python train.py --model="multi-label image tagger" --train_examples=197500 --image_size=32 --crop_scale_min=1 --activation="relu" --stem="single" --residual_init="scaled_by_depth" --optimizer="adamw" --lr=0.002 --steps=14300 --batch_size=64 --epochs=4.6 --final_lr_fraction=0.01 --weight_decay=0.1
Rows from block 4 of a small multi-label image tagger, named by matrix and row number. Rows with one number belong to one channel. Each number is 128 + 24 x the weight over its row's rms, rounded and kept within 0 to 255. All counts start at 0. Numbers have three digits each.
Before each channel's rows are labels from the 100 images, of 14976, where the channel reaches its highest value: "responds to" is what is common among them; "lies over" is the class under the peak. Only what is clearly more common there than usual is listed. The data: pixel-art sprites of 400 made-up characters on tiled backdrops.
# convs0: first 3x3 conv, stride 2 (model.blocks.4.convs.0.weight, 160x96x3x3, standardized in use, each kernel summed), inputs 0-95
# convs1: second 3x3 conv (model.blocks.4.convs.1.weight, 160x160x3x3, standardized in use, transposed, each kernel summed), outputs 0-159

responds to: yellow
lies over: sprite
convs0.110:126029088148134156131125124123123139144129070140117129117142115131131116127137098144111124104111019088118131132122129139140124112115129081151150125126135165122144116122135137125101145129107152113128120172127115151129107117130047139114126135124123134132107143132122143094143131136105112121
convs1.110:122088101119128132107138087112130102172094091141114141146103145069148131123126141084151131063101092161100126167108133130136130125106076106116145119100109092118142139128057099130149064126094129130093146112098146109152145090136128127120118100098101143123108131132130141120123114138137119114128104126129151143117123135094155085118137118127101128082149122125167164134182127125148101102157122125122135158092125097160122125107186119138108063109143126136102127139154138119141154137120165

responds to: red
lies over: sprite
convs0.2:111152121154141154144159120082132126163135088112122128080196121145126131142159156136162097111121151109149137167093134126117129096116136102177132147131158086155152126140127148097130139145134144078123124174131128181123169137125147181104111141143144101107107135144139130110143120138158147095
convs1.2:175155155133149152133175150144152157135123142120181157153153118140174137170118158106168170140147132115140129116162134188163148139134151158148130151153142155144161205148132141135150129100129149196169169151138139131111140152156127146124137141122125150169136132165142125137158144174160140129130152128130158177141162139118157123166168143148137150126120141137141146155111108182139120137177143141152154174115153138141125160138136143161128142140129140139110132132119139144139133150144114

responds to: yellow; large
lies over: sprite
convs0.59:110034102133137171136130134124124132142130068143136125120150121121115143126143098162109119104125033104143142150110129135140117110111127085134139128130146163112133103104142135124093156125091167105130107168120109136131140132126054151102125129128109130121117138124116155112153115139136118111
convs1.59:128096103117129133096143088116129103175104105141109151148113135079138135129123130075143126063095086161108115160104124120138120117117072110119136120098112087110144141117061101132151063113097148139099147110092134114151151094143106130114118113107093155111116123123128138105132113138130123117116098117127149146119145134083160091123125130129110129089138122114172173143178115127156099103162123137124144151086122094158123132103179123135105074103128128136097144131147124135147157141123162

responds to: large; white; yellow
lies over: sprite
convs0.122:118134130164119173132079120141104126175122146118129096128112114113112121130131116160095115098119134111131141109068143098078123106117107114117193116151119123148164135119134111112104138093117179099106126111134102159143126117109127116105122094121103112130095090088112183102144173137118137089
convs1.122:130080152102095113137121128089091127131141105165123101122088076131104100067130132125104101136106146098101148142108145123128155161120150136142112082090121135140160102128128163156154123133113101112129132101156131110120127101137147110159141097139146162119094119093095138133096111144142126130145144172205110111143087127132185108119142101082116073146137130163101104127147158111150127126110125091150123112158115114132131165100089113155136130125178105156096146150138119113123129124161140

responds to: red; large
lies over: sprite
convs0.11:140152161135152164151145111082155136148142097155140124133159141134158144103133134161142111099131154113123147150103158142109134082121124108157139127134157046130141118133137169117148135144155172065123111159141119136138149138135145156100127144131131140124098149147136166068140108154140138082
convs1.11:162128152132147133123141164129153163137135128142162147101128100125179141176123141152153154156182151099108153128147107212153123135123121166169121162134118135126155179132150150104144126122135171173161155177191141136129140139147135159141138156134111140167143128155136126142146155144152158154131150139159156165154151118126172121150178142133123162103134155142118130138119132138153119158169118100128136156098123163136139168145121170152125151139122141158113124156116138140139135149159109

responds to: white; black
lies over: sprite
convs0.57:125126113132139148125122176169132122185095130111130128114183110124098121131142116132143093129115128147172131164108127139110145110112130107152132174138130103122151075118176135114116140144120140063125115158140137134139168145129132181050099131123158101148140136123124141146141120136146134077
convs1.57:167156136130156139135162164171162137149139138096171168180161120170189146147099132122140149139129138139161125108159126154150176141159154134148128164136138172150124166135140149123102139128137136170142163125118100133106147148139133127110127171140171121153144125153152144174159136145156125142137151101106135183122154165168131152154143123159151138142091154145130148186132118152113150140156140137149158153138159146133140091131131146158135158148117154125142161108105094147159145155120120

responds to: red; large
lies over: sprite
convs0.10:124141090148115157113138164141116166125091094141154153134168148128096092144114154105132135138183141079138148128139133168141094101147100087131132125151165066127149130142113159164106129135142137103180139135125131150141144110148152172109129148169136150155122090164128120133163136136133124105
convs1.10:116169160081085130093125162100100136124134122133133139151168157143143182158139137140136146120159149104168156129158150105114129049143161148134174159101136130159084143138134122149146161142111141163177126144129134081088114134100148122103146134111119144144179173150153177160097135162142154133107130115133114119105124135145125096148149154097108166138127132139155141129116107161113131146113149132144137147124157166179111161137127171125148134138127138124137120115131119101109131078126153

responds to: white
lies over: sprite
convs0.82:125131127108119152136095169163124108174100135105152105126158087118079161137144119140132099134140118130167125159057121118114139136119106144112138165133167146118137119125157110121125135129116148085120118133126099126146176156114119157063121119131144106135138110083146137152147139131174110068
convs1.82:119150136124127146124169160160117138146162153076168141174163103171152144130158141113133110138109102129165130100137143125154169139148142104126133126106134162137136138131129162137097150121138160157148156091081124142108125110144094118107148147152181157111121133135155143177144139137160108137130144100108109154134166160155148134162092111146155104168097142104129126189129101116105156117113125151162157123147147113123146109121100129141148164121130187120111181085131112176162158130135129

responds to: purple; white
lies over: sprite
convs0.107:167126016150135149138125142129108115098127065124141108136170138157094130132140116148123172091148122086147150132148137142130135141129130135148082131156139108150141143158127160124104131155135140156138147153091115139128105109126132158146141164149156124144138146111116113134176133153119136154
convs1.107:181141116120115158096135148113136130077100088133155154161139140128127144155109177108183132101122108149133125122145094126167078113103104100089149147110104114123127174110104080119109094140104144150112106152105160115127124140128097152111118134111084105142152137157121148150099150158155155085087136108130163130117120094125154101138126102126101142109106109116130104133067103165113130130114109150159131156105121143158113128160141088086127126124107150110129147083133155126079118088122123

responds to: red; large
lies over: sprite
convs0.73:126158143164160145152135120146146145131140109109125170068122157117139173166117112147146140167120153158139102151118144114116149108112168103140174115150133143134152096131151099108086135152173139144132118117126175181134172170176157115129123125119092127138124138153138134162146144137167143130
convs1.73:153144141110116152150179114147123118103134144140165126149139115144151136157135177105186173142141131081145132120170122136157154138164166141142144133175132159157152193131132130144160128107140161159168145142129136108084138123138157157131139151114128134169153145138138152125122110154172151119113145155163120162145154151133166091179151129151116145148162127163129111138085137149130128170110156137140141136113178139167141174148114146147150168131144129139080147151126145133117142102154127

responds to: white
lies over: sprite
convs0.148:132115099150132154111103151156112103185090130116112075134156083108075109142152129127108107104151110089143128116060111112101120116148097112130152157143136146133145134116146109132112120112101146106115100129133105149128114120091112149080099091126135091113122091092133130132156155135107104083
convs1.148:095136145113127137131160129139119123128166130117172103171128119164159119131112151136112078116118077131140104113118166098143170163123135142133143101101119143149133147142126140135095127095124117158140134079137135130096097116114140085147126125161147144141115150150132150155140132137182091155104122147159123119098119153173164114140129109125154070199084127102103131104133118131089154098103129132179171122156131139128113116099071112144108121177141123106085104106123105125147113147168117

responds to: red
lies over: sprite
convs0.105:130148136164132153144136107081117132142134088131132137128198108123113130119129154125128102091157152099132153125126123140126131070126131093172125132129195093151130115152126159134108139138144138074142115175120133178134177132133152183097127125132135125124095133140148124095145116137156141091
convs1.105:163168148126150147133156149140156153136121132123162152132143124121170142189106164102177170135148129113121148115138112194159127135119144129124125165151126139134159216137134135120146125120126163180182164168143140130114147171157112142123129146107108146162151138167141110128145140164153149108156136125135148155142165122100173102174163144162141170110123141125131144145098103193142104134148131148146164161117143138126123153146124153146128130134137142155121117131116145144136127149124114

responds to: yellow; white
lies over: sprite
convs0.111:116031122138132153130111120124129129141142081135129106112127099102102129127128094135106090111118024124118126130089115113110144108094118098138153117123135108135126096115137116126096115119099153092131108146120111143138134120117052130092135108133118108116111120106110148107122125124136135098
convs1.111:115089104121134117109134089109107077173115097145128130128097143084130133104117143107139106067102111169109131175131133123141143120117100116112142130080114116115146102116071128127154108132107133131090160085090130115162159096137146117109134100129125151101092118117131145119124109139097115141120117123138112125129137146094155102122123138115110103084150134132167175142210127088150104119130132124133132147095125077149122117094195134161127084105134125147129142145139123128168155148122174

responds to: large; yellow; white
lies over: sprite
convs0.1:131115144111101168144164126112142140111141132135159139141160133129115169101113145128117123130149122139150138167137113153147150127144088133132099129105195150098081123122142141161153132127109172115124108181125096120138198129117112164126165131144124161149128114163149133143145085128198130116
convs1.1:118114113135131125114134111136083099124107148155134109131154114108115153155141170092167109098118106128147116154124140076131122114130103131121130104105118104099127140099088100121122112067125148112134111076082156130150135084143064147143115133091114136092115120126119122133114107112160105109087106091147155110130138100079162102147099149108125075110129139102163127102130127111147117136148113126142152110076107122152143157111139114110132125154113142145033146122166175150128134125144120

responds to: white; green
lies over: sprite
convs0.69:136132122171163173120151125103159157157135119130101119131166104137141092120141113148140101091113132118136139179093162131109131103123151115189172140103107129130149129139119136115138103145138182098095134163181143144121106130104117151124106121125110128133083124146115186085128130114097110095
convs1.69:163112167150130151130112133093116158119114087166111126102107133122143117153113124124143110156143156110104130151106116142162115159122129123176137149127138118113153134098152154097128128131107135148112125137171131133140162129137162169166171132122107118148103138142115146141112126132170119137133143159198156152153123093134211165153147123131115115101138135179112115118129166126152152163155138085094159156105097154155120159098133118162137108170140141168100141167142147129122145134188101

responds to: red; teal
lies over: sprite
convs0.131:130140131122142160120162163167136153121137148145116141156106108149104142152175137111135127161183152117134144133140131143141108131173152144126141174158137177084149154118099125190091148119121152141154132133146149122123110145152151135108084117174169142154151124150159127154178145135123148110
convs1.131:151142157096126186135146143138138170120148124112166160139149122141167155174131151113161182135153120137130174113137131151135112121137150102120137134145131136128142179153141129134150141157139149175192131190163137109100120140125139141125138162118128122157155157151155126149124143155151148104100131150141121143142134131159142066147156124145101186133145139153117100109054109160099135144101137135143128155132158154133137149182085153114148167144119116114106111139111145139102110122123143

responds to: yellow
lies over: sprite
convs0.88:141088109131120142129075173174117115170087108129114110120170111116086111131141114133108117133142066107179142144077114109112133125129113121112155146151155153137135095139162130127106120121140136108138108149111111152144153118134090179089115122108142100128154104084149125150145144138154095094
convs1.88:132127100117129102115162115155145128163134137104156165189138127134154110109119129073139127102090098155154113129154161124142161135132129097120138123114146160155104136120097141139084115103123130139106150085068132120114131105139110093102119135149141134137117139131145142157133109134165087107121114086069138137096149157137109132116121108128130131125091151106154156174166125137094151092131136175131150160107152083146121051091162123159105133162119155115113141100117103124163151129100150

responds to: white
lies over: sprite
convs0.25:111141137163170196126141136111166157114133156117122164155140136132146125117149111157137130147142146138127144142143170148134133136147160121175177143127122165130144136144122132164134115128149201134141121136168174164129115154150151143121126144130113151168146146158139174094177145130108160113
convs1.25:161119145140149155165137133122145124104090100168122123121130119124153147149138145123167152126128153130122154163125122145170102140116142136150158145141138109110154134122132124092136124134117153157182106142139148129138147126129150175138119148098094103142129161120124153169116124140155154128084133153178150147139119099143200091146153116164116141103166147178152095116106148141149134159113130117127148172071132155175108185126111117135144145141148109143062167160152161116110124139163118

responds to: white
lies over: sprite
convs0.90:145105019164129167142123148133106141132143072118144123142175124137099100130110122145120128113163089069153144134121140109127111144115129102141149119163150114132149130147140141140110134141150154141146139153129122171149146105144109170141140159174142131121154117102134143125165143142152145145
convs1.90:128161126142111116111135138083090103113114100150159161127143150134117119131135159147174139108103141142153102148154108073148119115142118108166198136087129132145094143113109130117105140109080126114093097143100131129135155105129135127107118147082113103146156147121152185118100121129169129157101117129152125140111159116148148108153127114106135129128125125126156129105129159149138145152137145115102154133081159156186125112145141128099180142153127123096114136087149146106115188071138179